Weights of a small contrastive image-text model.
Model: 64-pixel images, encoder arch vit, encoder norm layernorm, encoder activation gelu, encoder patch size [4, 4], encoder layers 6, encoder width 192, text encoder width 320, text encoder activation gelu.
Training: soap at rate 0.0015, 19700 steps.
Data: trained on made-up ball-and-stick molecule models, 195000 training examples, 12.9 epochs.
Rows from block 3 of the text encoder of a small contrastive image-text model, named by matrix and row number. Rows with one number belong to one neuron. Each number is 128 + 24 x the weight over its row's rms, rounded and kept within 0 to 255. All counts start at 0. Numbers have three digits each.
Before each neuron's rows are labels from the 100 texts, of 14976, where the neuron reaches its highest value: "tokens" is the input token at the peak. Only what is clearly more common there than usual is listed. The data: made-up ball-and-stick molecule models.
# fc1: MLP up (text_encoder.blocks.3.mlp.fc1.weight, 1920x320), inputs 54-107
# fc2: MLP down (text_encoder.blocks.3.mlp.fc2.weight, 320x1920, transposed), outputs 54-107

tokens: "f"
fc1.440:153139098168134135133150141096139122121109148129120117101108150122111121122150149138141102142118136119063116139101123096130111152116112118173113124132132143146103
fc2.440:083118190091136103116087110164143115139149099134114145142150081129155122131128105124120116115147106131149142108163125146111136096113116121100154116122129094145147

tokens: "n"
fc1.424:111147115132170151108117134154130128131165135131137119128134090162087072142119130133071118116127106128124108153131123069130118173118114139157164105117109125109137
fc2.424:082110123083167149099146161110135167140117148095134149109136082156108135132161112149094118122129130114091120131084108113159139129140144128168161111094162121119119

tokens: "e"
fc1.290:155122143137148061113122120140106152109108123106133090124119069125162140127145151111145141127170128128121088150113155085122135112130093131136105124105168142165134
fc2.290:118130179111143101097093106136150117133074097111136126124088142105164118178119167150103122124142112127121114104113158100152170112107092135101126107121147111157112

tokens: "h"
fc1.445:152123122162151145137125122107075152061114125132083147103120101154114106126112170125119089142171118149147102126134112120171165138135081084134138122161106093116104
fc2.445:143164145115134139117141106148143120129121109112132141132089127119135137121151109159173115134140120127136126167108161142078126124113122128126110156100122122131158

tokens: "r"; "s"
fc1.336:158115136110131143079099128140093108125157136141095122131139089131111105143113149123110148153109112108123136119135137058154113148161117113137152135117102126154119
fc2.336:132130101152120119193146129098145134144105155122150124136123136137147160100143127155150130087136177130123115093115135118095145089083108127133102082130169109147158

tokens: "o"
fc1.268:129118155140123128083145163159139163161121104152083134062118094130169098122140112114152122095137127120119135130123113112126124119153125136126113109135151107080157
fc2.268:126114181149125114127125143166116161109115110084122091128106106136180135125126116064112121124126118124099127154114109124130181133139148120170133124124114116113129

tokens: "e"
fc1.395:105116160139114090127111093116110147107125117141132062110109085137108133128119163110125143089144104106096087124114165114105090117134121119111139127126162117156116
fc2.395:118140182121135118120108107131183115132095088127110131114099134114179139184132153132118113124153119121147121110106159109162167106103103138114121086144144113157107

tokens: "h"
fc1.643:115135132125062114010126120140119078130116138087145134126173148122128107122153113129115147123180135137126143140093137132086080123130124147180125140081126128132136
fc2.643:146136155144189124255112121120131175122142122153117149144063117106129138134133134129153113111094099116130105118158113120167200134128143110074135130169139126117117

tokens: "r"; " "; "g"
fc1.41:136161107073122089153142107132164162149134162080141129115131142138088085087181124207129204083140154122146158134097137103097087065094125161138128113105139115103132
fc2.41:124121160107135134094144142135093126104147100151091155153119087156126113157078148093149045146124080115114125114151116137176143206148135096152120163137103161109120

tokens: "f"
fc1.419:128126106118128165137088165131139150077100129142115129117095130131149175108148113125090124126124091178110139134149119118114083105133111090138122045162107182114109
fc2.419:124134158164140085126171105135136110171154130141129132146141128137127069151134134107145115150122151112150123128117152140127155170128123171134120212097146079125136

tokens: "n"
fc1.581:132111112126178133066091123185140136128143126114119125115073127123124122135092135131098132104123128152137130177116135126135114128127149123119154114126145129116120
fc2.581:129097109129097160122132141133108141110132107099116101097109073168141153120123110142130107110137123132119109158096116115145149118109120119183147104108132114120113

tokens: "n"
fc1.280:139075118161134154081078118144150110110087126105091096117078113129163104135149158149164143094161124100150120135138122111151150128138111170150116155180108120130093
fc2.280:117128167106147131133158122107146138124115120104162111145104185101106144167117150148079128120110105162126162119118148100100133127138133119085109127105128156101112

tokens: "o"
fc1.717:126152162125109109144159171174151172177138113156071138068130093136160089133139108104148151123129115131153135130102146108141120109137100143132122125130162139072165
fc2.717:109111162124109112128121167163109168106118114095116130128144115134160150110165113052131126132134120122119134148117104129118190116139162126162139137118136120123129

tokens: "b"; " "
fc1.408:170197091154138103154135120141115113127122155116146092120127059126158127146122157109167113131176135136142107128135167150093109128101060151097088103144134172147163
fc2.408:141150144118141087099104105145157098142056089101146138141096146093171119161123144165124125133141113130147108104115170104136158116099093115108103105140142104154127

tokens: "a"; ","
fc1.484:128124116073105091158158145136175157133128156084147136132142140132108107096188144202131189098165141114145139140128108113086077075085145137147113127111143139115126
fc2.484:127141139133139135101166137143057139104154113145111143158124098151116115137102132103136050146110102126126146136151130128178149203169134118173123162149104149100135

tokens: "f"; "e"; "<end>"; "d"
fc1.113:072116123124089114152102136152135120114143152134111149129163069146178117124141091136128093101122101159115133111145130117129145171053100103121135130128132105123138
fc2.113:148153136131128137137098080123111123113123133121164074125098171149100137116129158168110130146130159116166110100124117110128114109133093147091102073144148139166139

tokens: "r"
fc1.622:110141150141166124145140135146122156171113114137078123102131125148123125111204157176121167130145077134120088159135141098136107150155117189126147102125109132099133
fc2.622:142113091126139125180146140128119101141129142140152114115108165141085120123119127126130164111158137160158104127112134104136082122138088150092098126113135122138131

tokens: "o"
fc1.307:108121146111160148109132141150131132146146154159108137125140155164137147129146135114118159112144114089144135145140131124148099091121102175089132126115130108125168
fc2.307:165134134154086120157116139106128123095107120089158153149121105111129113130095127146150079122107139166131131105119138146105173158139155096151131112135137151133091

tokens: "h"
fc1.682:114082141132123134137122148109133127152152137143140111133126083108118140123147118149108105124142102117155120152136143146109190181135147071081106120133106177111142
fc2.682:157174133144114143127128123149122144089100109125139148130137162138143117126078136111158160132106150140101136137123107098111056069113103165168144160135137067143098

tokens: "o"
fc1.49:116160130144070136139122138098120156104100108165112158132146121132107083181130158117121126113161140132158132159171129110131111121154144110173121159123144136122105
fc2.49:138129199141126126118184123113169116093115124126115137141138130127156156114145130195150133150140158138149102158140158125068133108110145156104120129087135127128143

tokens: "f"; ","
fc1.532:154140139156156123195135103135141136081131148116153113157156113138149154155115169119124085117093119119087138126161132098139147128073076144096141123215094165147091
fc2.532:104115107106115142035109146117110114187125115139106143102078134130101109108138100141141175132148148136161144139094117143093107130189156129163122130048149100109168

tokens: "r"; "k"; "f"; "<end>"
fc1.646:094147069134173110115168145155135151167135124131082118077108085107122102124146140173129118123102108125131122138130086109101075134107129126090170158129140099098140
fc2.646:091145107141106117159105127119154201157086108132122171107120113163110131121127101142174149097147109145145177162145140180106140125129168101143136097127122086120122

tokens: "r"; "c"; "<end>"
fc1.283:129150115069122101152144127129168145152126149057147134108140135129104098098176145188129183107140156116136143141083113101090100074064103169135133130084149111121157
fc2.283:135120161121139123089148149146084128096146095154091151163122104159125109148088145098143055144119079117118134116162125135185139200167142101139122158139099162101114

tokens: "e"; "f"
fc1.486:098113132154125101139134124124135134116148126132106166129107140127170141136122113100140067106115108150106097135139133129109164105117130129094090159156149123087112
fc2.486:170163137092125136133114130130166096111123138120166126155149130139106128128155125169129210154125152099158140089118149109141075141112134119134160084106116132176171

tokens: "r"
fc1.623:151166146142091129129130153137147147114132147126141116138124125125110121103148113156133174116114152132119132158168138107094123137114173145158118105163088149115115
fc2.623:108105142106162136125117107112087130126122117126118126122109137156142111145115144105121072129125093139143126096084104126136130114112063116092126138084158102150114

tokens: "e"; "s"; "a"; "<end>"
fc1.23:113153144156138144147095144089094148081111121164084164114178107126096109141145123094074076121158110117150149156145149089140154140144134081140143132149134122119098
fc2.23:143153165141123127114169128132148116106118097121144144125112117129142143118133122183149122149133146151174128151134151132065120106109142145091121147111123129125138

tokens: "n"
fc1.560:136174168098125145149130120139114132135155136099115106068119127104175126145162129087136131147129134133135106131127124116116137119120098117124118121174117120146072
fc2.560:136105187084104137075096126218081124115142122095153156090113136102135090106109158119111130124065135121107147151124121139108106130118103081130178162119117147117137

tokens: "f"; "k"; "e"; "s"
fc1.616:128146118124144106116124192167112112127142133130167164124120104129124198103147090168129131115106130107127143154117144141104131135112155158140156119148153141151126
fc2.616:131117162144121149130105086131130160101163145137099107150128132135125092152083135111129128126167151128143134116121116161139144120132097071164093104131162127167167

tokens: "e"
fc1.40:110100149125140129173110130125136136044133130190111111156169114100089150114118103128132119135155138141162128131168135122137148117142114164147101123075116170143118
fc2.40:179152113131131142078134125133125111194117111098132152080092140154175121139132145111156139104106113121101122139081125125107098153120115110102159129177132102122122

tokens: "e"
fc1.379:086140091099123121181143133107137120151189172083142111118129164123137100123078095149151122103152136130073111112190142118118095142134145152161147114111151114120145
fc2.379:147147198096115153088143113137096129084090080149161170147111119138107159125154174144138102165107122141130132140123172127115121118147115106135104141115124139107114

tokens: "a"
fc1.619:127106138135110122109103175109090157085123151131129141137113100161105102140122152123105135147188115135160126128124105136160132130144163136150133174137119162146107
fc2.619:169160148129118152127167108124131131137130116140141187138141125143128141119183109184153088135124152153162127166115180151104128141124089144155094158151112123118158

tokens: "b"; "e"; "<end>"
fc1.655:126131122130089158094096160168099125111086123132159132139123152132127152137137132105131069140161121099140128125142129183149128151136188097143128149179139113160114
fc2.655:137127176128155087132153125114137137107171096119091118158102139140143131120158133106155106136134082142121139154089152157161121123103121132125122162098093119115130

tokens: "a"; "b"; "u"; "-"
fc1.325:126114131175114175114124160167116128099105120161153113101148084141116122160084126161126079141135124148172109185117164124122157122151146100083130108173171156126160
fc2.325:142105181103143116130119092139082132156181125125075117133109113149131113139092106096137131124124096109106130137146075161166121156179140149170116159093120131099124

tokens: "r"; "b"
fc1.427:131125149101130132083104120136072125122156136116100126129132113119123106147106149129109153151117111091144128136135145037163105153143096130135135114110129127151108
fc2.427:137138091145123122188142128095141131143103154120142120131127123145140150094148130162150127091129188145120111105127135136090140087086121132140102079128167110151171

tokens: "e"
fc1.603:149125126120121127126113097117170123092120139153137133155139081102120122136139135192109120167138128149117128108158116144152146145149098124111151120164123131140074
fc2.603:107119101130124138120172150151109143166121141123097135117107161151135121135142140101111148094153169108188141117084146133155126101087130119129114111092137138149164

tokens: "o"
fc1.460:067151154104119119154153129139125162169131153131071133068133129099158122126173140153141093118142104134142103131157129073094137111167115169131139119122173115111132
fc2.460:106135107121146118141153150124100133148161161150114099152161137140100136163111129152104109117124121101106100089098154126116097130109145197111162113120132126119149

tokens: "n"
fc1.359:114142120143189146112100129154112111127163114104145127126117120135109107143098158121123131107095123136165125154140146089131115146136118129143145139103171133124146
fc2.359:090096097108111159098118143119120143119120127116118131112121075143104154113117118141126100128129099120108136136108082122142149121141127105171153142095160124104126

tokens: "i"
fc1.316:109159136139102134160145151127102179073130126156110130099099093157088073164146163088119127114175126147185127150125108113154098124116155106182136168143132136148112
fc2.316:164147205126100141132162097130129131116115112117137167120112126127132127121149139184149127148138150133137134182133153145085110114130117154112115176116136111132164

tokens: "n"
fc1.375:140135159131078139125102069133124117147139112063119125105135143113185152127148133124102074139129144131150139100108086150152143155136110125103140156125140095163095
fc2.375:129138175109103136075097090160127122100105089116156193112109125105100094129149190163078102147063129118115130129111126138146125143105101108146139177117137136137133

tokens: "n"
fc1.28:114168121123137155094096143177114141111160132135144116128090105145114080118125138118075127112104114122111116145134127094113125170135098157164148111145127132104151
fc2.28:092122143069149140102128170136148152118126158115145136132128087139106145147154125146072133126135138101097132129098086128155137130135130116154168111094157119121133